Rows from block 3 of a small multi-label image tagger, named by matrix and row number. Rows with one number within an expert belong to one neuron, the router's apart. Each number is 500 + 40 x the weight over its row's rms, rounded and kept within 0 to 999. All counts start at 0. Numbers have three digits each.
Before each expert's rows are labels from the 100 images, of 14976, where the router gives the expert most weight on average: "top examples" is what is common among them. Only what is clearly more common there than usual is listed. The data: rendered landscapes of hills, water and sky. In brackets: how many of the 100.
# router: router (model.blocks.3.mlp.router.weight, 64x128, trained with AdamW), inputs 0-127
# up: expert up (model.blocks.3.mlp.up, 64x128x128), inputs 0-127
# down: expert down (model.blocks.3.mlp.down, 64x128x128, transposed), outputs 0-127

# expert 33
top examples: night (99); water (84)
router.33:433500473470425532568522545548532518541530487462546541468470559497445443495526520494538458475556464453517506490486516448450567421453480471555416465535477481477547455452543478592500445530564558547524502480448467530459511453450451536503434467471505478468489557479536557466509471574560498436500577541514527471468537470463489538534499506478517458540478469450432492444458541521483485522501
up.0:573475454487551533500542533546535462476474513549487399470550543524398520503423477463462496521495452460491508570432451495536509513544553532530531475560503493468513456493493588505545547411464486529547461591481441501515522509486495588497466497538545490489447552523493468441490487469464501470493509526536495568488494477429557490449461507453465448479474541521523429566521451511528546485523
down.0:486426489429588496541554495575528439494542496559484524543458472461513442448496513582472535455498464504523549548442492509516459477535525490546574460587528552505537491480496522486575471512433537506528489458530452512474516520463524531458545530510494548488469439517547537431431502452494472551492486474444448525491552528566538486467569468562482494524454550425527437505481479537458478544463
up.1:460533503550491446538553492519537482518503556503454537516532560472475488467419507423441578550497495561561473469508541437506444541518528542489519523558525505507496513509535530438428493469467451475528469526484526550447486459471500529466438501535512540450504519500612582523465487514552491457541496524549534558433501422506513479567484527504449493430587556505485549515557516471498483439545
down.1:520494500496467445533492549519501558484455473510508536498493562448581505467505519617459479468535514439465436549551483526502443438420443467447497456551545463506566480460502473475513453436474492519538473498516448491524468472523521572471587469518463523506502422512550532587560543507526516520461451530511529525469481447476550477414561493535517488506483499502550528451584553453488496484538

# expert 4
top examples: desert dunes (87); fog (65); sunset (52)
router.4:473519523455524431453457562499534558447546499520553522481537532457537434476574536443541574489493533544530454445552491459548453550449561501485549547512571535536535514520427512592512472535528528479532536526439515524500478509453447435552567539509488465533521537480542465503569518496488456465521520504557562447506439474538522539504455434463471497421488476507465471458562529539512511520498
up.0:500506440540564535496524485451553515522460495475582499524537559496482580554541468534525456501466474523486505460486415442493565469464505498522548538457530494512462514393478459506538592548423478477502476489534535448558522508538479485421462503483517538542569486458469482514517504521456437493491506519460501447507515490505532400457485495451478575536396580510478505487571492469485503550471
down.0:483507476529552493476536499541554568446475493530502504481529508592481526573497508440421446467498549508581493448493559514412466458486483474539489485547500533513465425497549547542436524560426506513489528528507464509539490522514546482454525498483472531525477460458567435490505491529476500535556547505566453509512451540464458483484529481552475482553566547572576582585518486532492426490523
up.1:492470489532433426518506463484430509444493506454537534421416477522561547486501514466531479526421458538465578486493520463515552535521473494410559492538472466535547513437471450587544517478473488503492442524577533473493559491452492452546501575489505438498552503516455474535446468548461453486515444499480578570471494519583486517469472506490508509510475497490423466478474485463495487438440
down.1:518545446504563499473505450459506560528556500600475484448452396475519498486473423490470499406450518478518496466544477512419498484499467506575517462494557438538517573479527502482504548512523499514467566544496522419595482477548555494478529541469489591428472552464527500541451439502500501487479485467511541550478441572499495575480504531485554457502483520489491511483510491534508430502540

# expert 9
top examples: green hills (39)
router.9:552539494457467486464488545520524504449494462520527519563449531495452483555530553566537517508408496443539469437531524571481454568472540521543539486501519496519503500532504441516487451544460594547510510555453586510523492554455408534549508584466501526462483490552568534484515507511522542525542563483446522540501470472592552500520460537521470489505534455431461473455559509524506516568486
up.0:566495460587442503406485504524453523517469510497521503542474436587442494443463490522495535469543506504541482506517509539466523522469503473456473458519414456531563530418504474466573540542562538521497537491483522496507518429506501510493391479523432462504461540498479510515500579519513450476403587483548530486492562509499513492464519472523501525564503435509540516415566543503513550513479
down.0:488493517496503479525495401532524458503504501549492555538505469502491552437457465526512499422531491504458502505498567519522476393537527513519537467448540440548567528500543465504554521510494482499448528440564480544567449514460543489462460478532487513473572541494548514496488458561541544531489510513424537595479542554498553420404551505514489473467460534473564517535522457451475549426472
up.1:515496524488507544443500469427511479483436504510464514514438534505518484576514423488542468448421528458502519467434513456462416489562448511547518534487526513505556455526478455522480456531457531480546482479513509526488537506442519559522438499531528467496473458463489529422499507490528525526495502574426423436517443412602537485432499505489463558514506494562539508493451562452563472531439
down.1:506506580493514533507539480576441523507488565503497450558510535409511540531551498473502493520529508479513541525439566517545499452450530468464525503518408508457562522512513407546521517436526504471480464496468476503451491505487506453561528450554523544444473430479538480580542494488493521460477545416586499551520511496557549463505535503528499500440513530489408521495539484439451513540592

# expert 19
top examples: desert dunes (35)
router.19:448555445507496493529476454538500543547534464528515518422529506496550466513417534500430441490518546440455457536554449549537480530467491478488509535460548446442522421471419520473441490508451446508489551519544467527482496573481514483505500469487501522457503542463529419497548466481467459482499433521533566446533516579438445584532468480461458497539566481454496469480442567513511539457489
up.0:498451508539515505473448537521456540532492492608612475472479497491531457540544509488554498466511492558483463499454562541479507466527490474523512512478565447514503524530476427602584521542505508547511460521521546555543458540442528525560523477456521476573544496448563467487542488541430476494532521486512557498482503448514504559504494544568467509488454467580408483506457534546449560523521
down.0:508471569453508508479495461385568469484520473530451489485516551431446560520579527488478511527462514459518522504421514488417521560476574423481474464464584436472496535497520454493422480456456542485494431568521471511502520525538490496541479542479533448446512525468487427505506492494485493473414547461515494553471536546520560439511484461568574530497503543487570525518521528498516505528532
up.1:570463450481444495527478418513561489535480488461476507520517515536543460570482485504493521474452506500564503505482527512418479470496494526498463520484467516487450436473553528526589435532467507576474467481459415497618490499453442520540516465505502408443480469509557489516480528471484509524507483509519418423551472457499457556492546541551531483514516503487570484406456478458515490408499
down.1:493519457440566521537479492513479606420480528522514504471426538490494477461529480538474556449481498490478484475520446576448460527549531494510556566508518543487443550499551473536481518506452517462530460507422553514483503530478462489575517501428493536439508428497528553498500513464509448517503497508517513494488465498493562448461491539407459443450477544575547445513539451505546519624472

# expert 55
top examples: fog (75); overcast (49)
router.55:447515566486562505469470532472548449449510522549482503459458552507464450452521539493498495514442530527509495484458452522513455528468560406570507524442455491497531552491468438570440524510437474466464491551473525551554465538447431469500521560549539548491446508512568522548510484458440532466539452468503526496506476431500540549570475479513434456487419498463511460465529551545482553548440
up.0:517511492462564523460557480458501556456482519430469484509511492443489473448514512429513437486468489487512505503551523501508432491490502438498494495471546515516487513498498461525520504495541437507497519451558468567496534477462486469466556528477442508536517380475543520486509538428508447540547504504495585496458509604486409532509579375562450555483534509531570537541461498516519481560453
down.0:469461455443444533515568530537528470558470483461501409475479484549507518471533463451464557460541496499503510435537554493490454518477454551505478523536558489498507465511450562453496491516555523475464517503530464493489480469485566477497505492522487519481502459486470531397548413517510494502492568525541406484433447573457410437485506460587469505492438530576478574572475513498495516478550
up.1:461533571496538533539513489458443479475489579436485434463510477519543531413465439516574504526459479466512572573466383489512504475557493518471434512451455507522508572479405484548506473524482463443458464553516531480463542514531474478508552496465504476479514461514571435430472497451478538511467517462514511558525456441536530556447504502471501503476526561518508443523548553563515522527494
down.1:528577433511414532467578507488491542453533439508474516524466518542573563533445510570468481473489482469440406475576519555515481552468458512546548526502493453424542495505550502498503430544566577538496508502465540534544478520535483516518447537493503520478433455534532554533472462536521533521583534488428492472523438520523561514510489541500500496503511452484470544501511537463581428514520

# expert 31
top examples: snowy peaks (94); noon (67)
router.31:489503531467444477517454421506506577481508575508474405466430513474456484422430491443455448491527502563513482554437552500550463511557485543552505533518426433528549551491468440515512545475479446439483408503452532501530478471521536457508505486507531467500463529490527506551433548510432471457517457455500499469471461515492538468442471486513507463536528549455511470563439534488447551541536
up.0:545465487495410493521517396488521467513557512532539486490481502431490533494521392478509480525490474511562529521490532467458508484535446476541438506521428525525435493501526558494569515578483421450443510499445529495507443459547512551442450458564511545482526504481440499512485589466510476484466498581460480555538532483481486496494502517534531434555521450481520601479473547490463547525444
down.0:544534482524457512522503542498431483572410515484438562539455495489468482487462515505496402476438496505447508524507463459445549497522497490411470412552415479529599438492530446548476536481463482514461512566468428484486468472507534525511482472511499474466529518523479440498486557595484525502487471494499485422498529518533389551449445531443462504483485496470535458510519472462548508480477
up.1:524478471503461442513464470511565482483505514537485513443526548579514509497439460474527513476445480537414522455520494500485503509519528502474509486437434468469536472491519453487516425477423480491412500438514487513498442564572400530435430566477503513399479535485485420454575446586465525502434457539507455504527525564456546504475447499496464550484571511525518473511501473491489496505499
down.1:484489495489522463522509429551504501430467476455481495543510487465429472516474491487484463522584445463569514489453429479521524524528446522525431485556560432499447588605525574527507559434519498507537523447498509555491464503502468527520558433512542461537442550489529527502473535544540512472502562480491450500407504514517560434450455464559507516485515525555457501447472463536446515536527

# expert 6
top examples: night (52)
router.6:474551526465463545496544528465551436519522501474542532519470539476548459510557535499540472459500552453550508535488515491471578512487514431535494514555542467475514464502521469547483424497486572455556524483573509553494443479445497558487485543456534461415424492536570556446467413443523528471502539545447462524474563497530505504538562555476481445429542472524497479461529542545432553508490
up.0:489442473493533481498562513536461497609492524548496483581501479541443456546529586556459543454449504564510511519492523428536428470510554548540441446541588492521479475426490463544522518517529587504513491545529502485497586487455513458509496531490540409466525438479513519522500457520466518519503493465540522494461523498509390525555531539445499490552457539503466466538493434525524474494524
down.0:482427490561499527370544533493408495493503518555453468526514523514515414472510570575549562527447474451446508568540488555500527478483549552501493564501510471489522506469559551428500543473549441489588437442470451510484539539520455536474555502465515500513575487461494501529512492521524507512456569535522532491451471477484561433540486529548460490481498478494497528552488501480527445489555
up.1:498502483507578515548549481529534524494496568504508457486465512493488475460458420596510538529488529516499560497601548461543443530541483495485529435540545502547538506584459479488544477489466501545483518510500457486517459507542481492568418487492460529458461424575456484515468505472549568545499517477534447536543543460500531511517546401500505520534454518468422521467417484515532498572579
down.1:521562514605461508601461546428445526533447498456450533507469506517476560543535513480561470508486585446478466548492503459454492421473463498503503512549501496442464625484457527528533492505486442503519456488460452474510490465497566541478425489485405436543503456553540556455440475544472467541550488461517501508541481484498572503481532545524493479526461507505471490526554480477517523467477

# expert 45
top examples: fog (79); noon (61)
router.45:467561536462473459548467558557495516481556548510450565475482553520506469481553563458548526496449542518571465432508507442534482495467545521537530541491475522535541511542423526566498485544477483455452509578497561510520467539442464449568501567535501512479412563512558516513527469499470520439534527479511524455469459472525551539547454464509517460493477416439507436430537551531526523543499
up.0:477541528447447464517555522501462581412492531533479498572516543487525520593441529560560498467532444499481487457536409472514501525452491555497520553535564439520539473471535511470483500527506564498521505494517513482506428499494519471588500475547491490509459495523496554484477450548512514570505538561456549564573464468482495450563502613509550539523494512532463533501506460492556507583468
down.0:474532519496484376544481495542486548531491552546521422468519578522477486481567517468447513480438510518533470553513514549396525422568524521506499441495557510482473583509545506532545470446551465486507487510492545498516586458458526468451443510450478477504514468577463399471568553526496492447539541465523531493505496501544522479422527530434516486516458452507554488500522515525530490481514
up.1:475489521493529395528481485468433426476510518508485476523551460469491517542532458454464492535486492497462554412514550452480594471506512493410530577495477506489444497511537396439497555536478549503481463490453561501498566558517510465437568519484513506415501474523508595482494514573535468497460528489551495522493513484515494472507542498476470502458477575584504497468472505411444529525521
down.1:527493478512549492525479531542561451518495531561536508477529472474451508543450527533495476580505540566491559539479430458531506476557525524556533478492454489546461508511569469503467569468449429454503468527516503484569513503440497568426527525508594465514439478498540509518396475533462506513472548505470432466523563509558522504477451470576487466470561571472467541489421435541488504526515